A small sound classifier, trained from scratch: 5800 steps.
Rows from block 7 of a small sound classifier, named by matrix and row number. Each number is 128 + 24 x the weight over its row's rms, rounded and kept within 0 to 255. All counts start at 0. Numbers have three digits each.
After each channel's rows are labels from the 100 clips, of 14976, where the channel reaches its highest value: "strongest on" is what is common among them. Only what is clearly more common there than usual is listed. The data: synthetic speech, music and everyday sounds put through simulated rooms and audio effects. In brackets: how many of the 100, against the usual share in percent.
# c30: last pointwise conv (model.blocks.7.c3.0.weight, 384x384x1), inputs 0-127

c30.30:111140128147133109094100135128132095146145138139144111119100149097083127105147115125142102140147164092154128174144146074162116149137145125110175159105114118103106151117105119109127139124132148123154136105132091102106150102142158138108102112141142092144084109132123103141136109095143135088123108117188112118111159117129139114124123103095117110102169149125123111127164119111106130096154
strongest on: band (74 vs 24.9); dry (59 vs 20.4)

c30.258:103123131133090092090181127137123125112147105144148108104132111123174091120134109104115134084114134116126108120110091108162129138130148194129141109079100142126116136134100089113110140134124120132122106109130086114138141137094111135120132127121102113154109093142106130131091118132135126110104145126167126126098178118112101112105105082126126102131143177110117106122187130120138136105196
strongest on: number of effects: 0 (74 vs 25.2); dry (64 vs 20.4)

c30.114:110127116128144080107157168149123120091163146146129110123126148100147112121127118129123109096117124101143111141110108108143140138114138194148150132085119133117093119156114101131114146111122160137138110117128117129146145132126159116131119108128134114137113107143113121121153141113135122119094114115144082110104165109115117109106102123113121109177138148104101093103175132122085113132159
strongest on: number of effects: 0 (88 vs 25.2); dry (65 vs 20.4); everyday sound (58 vs 24.9)

c30.375:138134139132112136117162144139146093109131141142141128116130144108153125124118124117153130128135138135121129127135128131121135142147133169152149130120120135150125145164118143113129137130131129138133130139138121127149127126124168112146130116122126114134117124138118131120125138116136168112124130132126157142123146134137130124119120118159154121124142131126149123130139195152171153143144
strongest on: band (67 vs 24.9); dry (65 vs 20.4)

c30.170:119079109084128087083128083091136118114104122130114070116081127114104122129069088124096103120110141115104137125127114113083076072105089129085120130113125118136070141133082104094085079076131167101125110071084115101083105078125127119103093116095116080072094073086112121121125091124086102068071116112127165130093117118134082092082080129148128069067118120091126110118126167132156150138140
strongest on: long reverberation (89 vs 40); reverberation time: 1.2 to 2.4 s (79 vs 19.8); far (67 vs 40.3); dropouts (38 vs 12.6)

c30.7:093096147124071137140085084087103136142098089103151092077138090157089089138129095077084161135083144182085162105169080124078112113152094117097081090137134173106103152105126098123120098102173132099107095088114132136103119138087084117123135111093077149115154087100102159134106105157124072122106132133116116136102131126110111099108105098089141108127128158138150087123122120099133124082116
strongest on: everyday sound (87 vs 24.9); dropouts (45 vs 12.6)

c30.58:103121120129097135144100090095125140137108114112151092080130101153104095138153093082103150145096138155094151114156101120078124119127095107074098097132139168123108152096122095123126112094157140104123104087133131148094119130109103116139133107087105143115150094101106158122123088152133092122101125123098111116092114119105114100101101116090121104117126142128157094114112124098134122077105
strongest on: everyday sound (91 vs 24.9); number of effects: 1 (66 vs 37.2); dropouts (49 vs 12.6)

c30.260:102131137132122103118148118120113114117118129134159092092142115125128089118136107087099118104096142113113106117110087130115138139133124150136116107123131139128092145145116081130111144104128152123112101099143106131147143139082117124137126103109106125133126103140130128128129144133126108130081093152144120136067138144104101079092085090119141090140137142117134065124155141091141139102144
strongest on: long reverberation (77 vs 40); reverberation time: 1.2 to 2.4 s (60 vs 19.8); bit reduction (32 vs 13.5)

c30.317:073104076117132106128086074106094142102084134110130128149146128164069145104103121145074141124072138101089122118120086103084133095111098111151089146080127125078139111116140093169104116095105122137109088153108092152132109129097114108119125116104140128107154139122109161138140104145106117118118132117150094142121148104114111130106093071122108125112129151106136122087200098132084100091179
strongest on: everyday sound (97 vs 24.9); number of effects: 1 (81 vs 37.2); reversed (31 vs 13.1)

c30.347:139137084116098110188137129134160119133112099141085237107144106111128136075103255109108140126125087073120098093097143130093161129108136116195133097165137091142137140182233134123095126106086150115135124193111157155189109147083104076144102189118091158097185232134094162107105221117126095194141115151078149109135118150119104135154145122135118138134140113167138140145129138132133131117133
strongest on: reverberation time: 0.15 to 0.3 s (61 vs 19.8)

c30.87:110163187176061154150082132149093121135139087133171084055170079152082067132168103049091161127107164179128149099185098126141159165181157115118116081136126168121137153137131096112158172137176141148103134067162133132148170158093083132120169095138067150168149079156152164137104115162164072153090123137146120149089141125096112086099101079073134093144138157134146089126122122091141142072117
strongest on: speech (54 vs 25.1)

c30.21:126117141123180137099111110148126079169151181187122104174113202083119149117117111172155090194115149114115121199124102124139123095173136106159108156194193069170117198101107116104104135129099226150153130123099106095140115118155182102102105091113186090109092116133126100096174108093124180105134138151102148115142128155178142144133121151138125127103168110124134141146152177147153138137118
strongest on: short reverberation (100 vs 39.7); reverberation time: 0.3 to 0.6 s (92 vs 19.9); everyday sound (91 vs 24.9)

c30.296:114136140142117129121153130121115115108127125100151101108119125116147105137135109103144118124140143138142155117147129114133130135147125146116114113095109116131128153124095113115125146120169112120122130107137110119120137122105133130151139097138118114142105100128120124130132110131131130108110127144164157153108137139138116109115110103133127120158123166109149111139143170124158157119154
strongest on: band (66 vs 24.9); dry (64 vs 20.4)

c30.311:106145147136100079142163100135112129121103119107138142107145095118145099104127154103111133106106121115117099095107093113126139131121143173144104096140123144130119135151152093117086134114126138139116097139124129116154146140088106105132143118085099143122131139141122144127109147127134123148090117159161141126095159156085099095123116078129143091155145165155139099147158117097132138118171
strongest on: dry (100 vs 20.4); drums (60 vs 25.1)

c30.206:158120117119073059102171142139154081105152089138096125084112086088169100076140125093163090141179089066178085084081161129151117111107131171124162081130125070161106135145111144071097148098092160134144176114092134078137129107135083081138100107154084101112100117126174092085072140082125083109128096121120126123117143106129115111117122153128109119102127121130120113101155165127132134112157
strongest on: number of effects: 0 (69 vs 25.2); band (51 vs 24.9); dry (47 vs 20.4)

c30.380:099138137134121075107160110149120101118113133135162103098134132122142091100142113103102119094093139108120109122120092112139154137137147165134128110100112137158085141131106092099091141123119155142121100110125106103149124135096131139131124108088108127116107092152116123130141132131135118136096122131162157132101167126143096099113103112121145104139129168123127091118156159103163164099167
strongest on: long reverberation (97 vs 40); reverberation time: 1.2 to 2.4 s (90 vs 19.8); far (74 vs 40.3); drums (57 vs 25.1)

c30.120:151119113118093085111159152137131112116129131127164091074113137130164072150124076066102119114129141126132140128121125136122136131135137144096118075127135124131100149146094114095124123123141141097116120094127116112125129138128136129148112088135105120120099082135128129145101081125133132111074104143111139105048105143141110078081078093110137086136137117091160070127116161070129133105143
strongest on: long reverberation (97 vs 40); reverberation time: 1.2 to 2.4 s (87 vs 19.8); far (75 vs 40.3); drums (66 vs 25.1)

c30.330:112118137122183203107103110131108116179117188112115111160113205110116145157116111161141107169101147122078157200145113146111112111153117109150097175157176100134137158114107110132119122130140180130137106137098096124115103115178196126100117117124177109107109123126120115137185108119121197112132136144084146123149104149131108140125112105167140146096122114099143145143125152160146143147113
strongest on: short reverberation (84 vs 39.7); reverberation time: 0.3 to 0.6 s (74 vs 19.9); everyday sound (70 vs 24.9)

c30.46:122117126119118108107147145126119111117150111142150090072122138128156077124122115074147124105128128123134111132119119122145127121149137192131128092110109148136122132167112112099119140116125156132108114078131113106129125123130112104125117085134105113133133091127132143116123132128129114114086091130108107128083148138119107081096087133097121093172144132097116069125145165090119135140154
strongest on: number of effects: 0 (94 vs 25.2); dry (70 vs 20.4)

c30.86:152169169171058169136066154164125115171173082144164093069165063130082076131176096073111146130151139162164126095160139119167170158158174076112128089158132157130154147134117134075160171149152135142114172071168115114148164155117095124096141092165079150169123079171159146128075114133178079146103108123133114132102133123105134095102095104074138106136133135118138097140107116091121111075120
strongest on: speech (61 vs 25.1); dry (50 vs 20.4)

c30.204:147130148113120158135146121135137126145110114121097140105137139135148112150108132101133138153142123160135147127138135159116140133140125131132129106163153134149133136135140128119130122148126148145134149123108127127129085145116143103146146120125127143114127132143133122104116138130121110139119155055126103148117125054135122113131132142124126119167133115118102098046144150116118140113129
strongest on: band (67 vs 24.9); dry (61 vs 20.4)

c30.361:130087096085109073083121121123146098158146111136088098103098121117141107099090100099123092149138109100140106106097112147130102078120093154106120104114178094177103138152104136094089111087114213131125131094085126103106088088131118094141089097141096085089092101106120082114107101104093082093110153091101144133115129080181132120116106179081130118132147143093103117077128187130158167124129
strongest on: long reverberation (99 vs 40); reverberation time: 1.2 to 2.4 s (94 vs 19.8); bit reduction (32 vs 13.5)

c30.166:160151136137106175092160255158093105126223123255142137115074163106176123105068132119192122119142092137101115135118170184124093132231137148143224140143077092147110153126138150109155147171118124096127096155125135088069172092124156097139129136216105080155120133136105142149109139139137178077133119113104141148132120136134133122129130168110134124148134087113130138143117159121145153128117
strongest on: number of effects: 0 (99 vs 25.2); speech (72 vs 25.1); dry (57 vs 20.4)

c30.162:135174202199098131166115163161143123104164100148218096077195117155127087114187098073131162142157179157165137129171139135176197190171169142109155082119124156136149147149134122112169192150171147138120156072203139139149203196141113151160181096145098175190149091177171164127123125167175089183103120146120114129103136142089116102107108100092118103162126138138149095132120133096144136105133
strongest on: speech (55 vs 25.1); dry (42 vs 20.4)

c30.134:105143100143255081092120091109153114106097241116163101185125180116096154100139104208131127141142159123129116202116146105117135126118130153115146223098135123102106112165094121114104115091133131114152114108133099130109146135186197124131150103083255107137102104132122129132160092127141251099119127125124123111120127136123135123109100131163075112158126109115121126131172097125103088131151
strongest on: short reverberation (100 vs 39.7); reverberation time: 0.3 to 0.6 s (96 vs 19.9); everyday sound (63 vs 24.9)

c30.149:134140129141046151115095128122135085152127075132137083070131072111091076125134087066094114155141124134138138098165139121121128124152127073112139101150150138125131153128098129059129134099127137107137157075124125104118130122120102104099109096133078121136096083134145125108079100113147066119094114124147109121097117120102131098098099108110124094098141127104130099107130119104116118085132
strongest on: long reverberation (67 vs 40); band (54 vs 24.9)

c30.168:139092117078111110187132123136142185149093117111064166130158131176114132156097172131122162155124066161117141127100137144081155112119100120137115124151143159149081126140206115159085105127113159147153142140099163178155052173133133095132130136122121198063195160137118143113125164143061096188122170061161106139128132081156111122160151133112137126112153082125092106056121156100111153126101
strongest on: short reverberation (74 vs 39.7); reverberation time: 0.15 to 0.3 s (69 vs 19.8); everyday sound (54 vs 24.9)

c30.155:126129121101116137096175149137156107137131164130150090100128162123158078121119099118113134151111143126117110152130139119111108139151143144118124113142145127148109169137089105099126120120111151099138116080109102106108133112135132130148110084140146117137078080134120127147165110122127135096088108127114127110099084130109095081074084103111115087147100126094154084141123128085143122094116
strongest on: long reverberation (88 vs 40); reverberation time: 0.6 to 1.2 s (76 vs 20.2); everyday sound (74 vs 24.9)

c30.194:093154188161099108166128126137094138111130106137190110078171095157138077115154130081128169109121178152133137108160115118130153154147146138121127087112104146123128138131138103133140157119175119142094119107158149140157181171106093145145173117118087167165153108151142166132121129173143092164095135158147154155096165146111098089113115064083134093158149159150158089139131124105155150107145
strongest on: dry (43 vs 20.4)

c30.73:111135162147119066149154096120132149125109109125156101082163099155151083118152119083100168107108156132102125097130098136111131136125130149115102099116122160155102143127133083149108134102157134127126102112135126142139160150092104135154166106094088158138149102127131158138116115173123083149082124147156159147085160151118093082103099093097153080135146161137152073139154150095169173081161
strongest on: everyday sound (71 vs 24.9); dry (46 vs 20.4)

c30.106:113130137134122107129138114128127113138120127128148132118133143115147119110126136125136140133125154114128139135150113109122126132136127134144115130126129114136126143120130118140121131113141136127127121143124126141128142125106154130149129119112124128132124133128116160123137133146129134124120115170154152158118148171128136119117115111143139127148141137145167123168140153144151144118166
strongest on: band (66 vs 24.9); dry (63 vs 20.4)

c30.244:150149149160103150122110152146164088169154132160184085056136134107115078112136099057118110157138161127150118141169140139147147150160137132100142093153175121164150189119106127090153156142128195101140155071160111116136143129138130119123111104150103120167095086140133125095129109114146110129093140131119154105093128131178134089109111156099116105144152111106134081117116185087180183090086
strongest on: everyday sound (56 vs 24.9); dry (45 vs 20.4)

c30.89:083140176160123082170137100125104149108104110112192105085176096168133093111161121092096174097103185141106128109143086130130155149139128147103106095097101156138117127127138070148128153092185121128108092102166120151137192164092112157149183123104085175161163106140141165150130115180140085161094136143161143149104162144106108098111114080093141091138155163134150082132150135110153154103163
strongest on: distance: near (71 vs 39.4); everyday sound (55 vs 24.9)

c30.98:147145124141095133101115138127136068120137112136156080096130105107103091111149081101110100136142145086144122126150149111147136151144156105114143136104129114127123151125077124080143137121115118128141154072140117111132148134127124113106107094145127114144084070142130121107102106098164116108095094100145109130094154097106109097092091116120123087084138136098111095105157120107115111106147
strongest on: number of effects: 0 (76 vs 25.2); speech (64 vs 25.1); dry (55 vs 20.4)

c30.127:107127147132136075111154132138118128130128129125134101096138120133147090106147116104102129096096122119105092111104088135137137131127156155139100112118145150133094138151119087129094134116117149131116106101124106114154133136099134119133137114112114115122126096134138144132127134131137133123092093136151118129096150136099102091107107090119148098133151155122125077136154127119142143104157
strongest on: long reverberation (82 vs 40); far (69 vs 40.3); reverberation time: 1.2 to 2.4 s (68 vs 19.8); drums (66 vs 25.1)

c30.123:129134108117145122191126104125125131147110144129106205141149147156129143106082203136143147111118147072097136143140100140079152125126114119193100132149131121139136131167208125145115115116143142121115114197118149167165130157134147121131113189107141170114190207121082169115149193152118138176165126149129134141156137154117145160170157122159141160151132135148125152151127133152123125147143
strongest on: band (61 vs 24.9); reverberation time: 0.15 to 0.3 s (49 vs 19.8)

c30.10:140099098115119094109107104117148095199123138210117136112103143116148091088109135119146090183139136116135113139120135126117121108146101127113139108148193094188124199072129125102083111104092215139165129113114109108116116107123139117084092124095119105106106135114085109110137111105096130121113126121152129151117172132160147107122115153076142118133180132135123103121174139107130142078143
strongest on: long reverberation (76 vs 40); reverberation time: 1.2 to 2.4 s (54 vs 19.8)

c30.99:146096109080161118091108134136160066190161158146082104147098152096145123101100107145142086168158132104159096167108133164160104074115123122120115151140191097183144165112101139053094115136091194149152150102089101054128104107161179121113085103139153090121087101111134097107147094092105147097109124115109136110123145120137120127119124126134108113081150105112107135113164164130139139114135
strongest on: distance: far (74 vs 40.3); everyday sound (72 vs 24.9); reverberation time: 0.3 to 0.6 s (64 vs 19.9)

c30.150:130124101125108125089171122134133103128100117105164069096111112104139080114114073089113133121134137130119111110128115133124114121119120160082101099128142127148111150129076116092125123112129142121139122072126088085099131131106111134147126095139104098137094076128109126140084084130127116092083115142146155129075129138120088074082081088108141093100117166084133084143146137115141135089134
strongest on: long reverberation (94 vs 40); reverberation time: 1.2 to 2.4 s (78 vs 19.8); far (68 vs 40.3)

c30.52:163102090110111119093135089113204102160150117107105111117102118116145112134164108114157090165153092082156108133075152168148106091075116119105135121137199120177191118158104153120131115135100162139191164101115150095111125101166126108143115102134125101134094108106146087113116105085103110101135105105126135111137155121144134136128119149135103139114148119119115142119172134143121130131161
strongest on: band (80 vs 24.9); dry (62 vs 20.4)

c30.273:103085100089131141184082081109111150159080140138081226135127136133088135133093226135107141136074088128067121142096075110089111092119093106213058141173154118116108155107217113129099091103064165085127081206083151149159077124122137086099078149082135180088185232096087138090137201111088140181123147142129142117125121141144181126133127144127119125135132116140137124142124137123141136125112
strongest on: band (59 vs 24.9); dry (55 vs 20.4)

c30.156:130131138144092146138108136128140126149140104133166066037144096141127062136141071045106146134112145130115139119152116141135140135128141123084117084134159149145138139099102124104148132129141136117122123057156111141107137140130106117147129072134087138144131078131133147113115086148146081128082109137112112131070137141096108067074076102073122084135123127120142057135117119085131118082095
strongest on: distance: near (70 vs 39.4); speech (55 vs 25.1)

c30.298:116106113129101129129106124112119122156130121124129087081136122131118090121123107075108132136107104141103121126139109144104127125127111119112106099129149146121121136124114117118124117115128137122115114096124126131134118135107115121144122089118103129117131090109115138115128115129117089131084093131115116128080126131096129078084090106084128084142127132127144069124131121103128115087107
strongest on: long reverberation (76 vs 40); everyday sound (60 vs 24.9); reverberation time: 1.2 to 2.4 s (59 vs 19.8)

c30.231:119138143138131160122125127129110120138138119102152129124124124121128120166116116125131124122126144173136151125147120112145146149147130140123142123131112147110137118123117114115153136145147137135099138121158129121134126135105118135126137124122135131135118119144125101126121135118129130128123148068134116175118123072119113120122122096133155127113119129107123112069124138139129124123130
strongest on: band (66 vs 24.9); dry (61 vs 20.4)

c30.344:134113118119131115097130138098118121129116142147121091126136141149128111110103115116138134155140108153129114134133139142107116129124118135134128125136148147142097130141111154107096109106115141100139148108114134135125121104137142143121128120131138109121118091112139131143130110142117144102091092139138124115071122128109107101088098116145135080130146118087124104116121140100129142130105
strongest on: far (80 vs 40.3); long reverberation (71 vs 40); reverberation time: 0.6 to 1.2 s (64 vs 20.2)

c30.37:113129131130125127130149112122132118134114119108151118119123118133133121133128125122129135117123145126124148112153115125112128126128124130123131123128122125134129119149124113132135134115144121131131120124125116144124136130094125136145131122117109122136122124130112151122122120142125115118126129154158159171122147153141128123119124105140123136144133141125158119145165158149160153129156
strongest on: band (66 vs 24.9); dry (62 vs 20.4)

c30.270:109135137135092114116159111140126102131124106111174097102129110129148104135132091107138117120107152129135140104162102102137150146121118146105132114092111112144126138139091095117124144126160154142120114100135101142142134134077121155145133102105102118130098106146121110130112107141128118114117123137151151178108134133132107111105110108129143117158130159109136113141147170121154166111155
strongest on: band (65 vs 24.9); dry (60 vs 20.4)

c30.280:172110083117147133118148121122197102161140154150105125140106176085138127127118117137159098216166134084160116165107172178152115093122110133132159149189225075181154136134118154095113123140088199120219171129114136089110111104167171078133102130147147109126107125116146100071158113084114152110122123101140124128122145095133098126126122151142124126117151104118103135102154135136128118139141
strongest on: distance: far (79 vs 40.3); everyday sound (77 vs 24.9); reverberation time: 0.6 to 1.2 s (55 vs 20.2)

c30.285:115136114132144062117159111152168133125126163165138117135140152143156106117127138139099124130074177128078112154118103148124147133125130140129127132126151132212086159137124064095095135101140195139158091108139108105150137136136157127153143116089146123111134105153119149151162126154117154126101128147136193126110138154174112103122107151117132107120144132132131103139128199117205192110119
strongest on: dry (84 vs 20.4)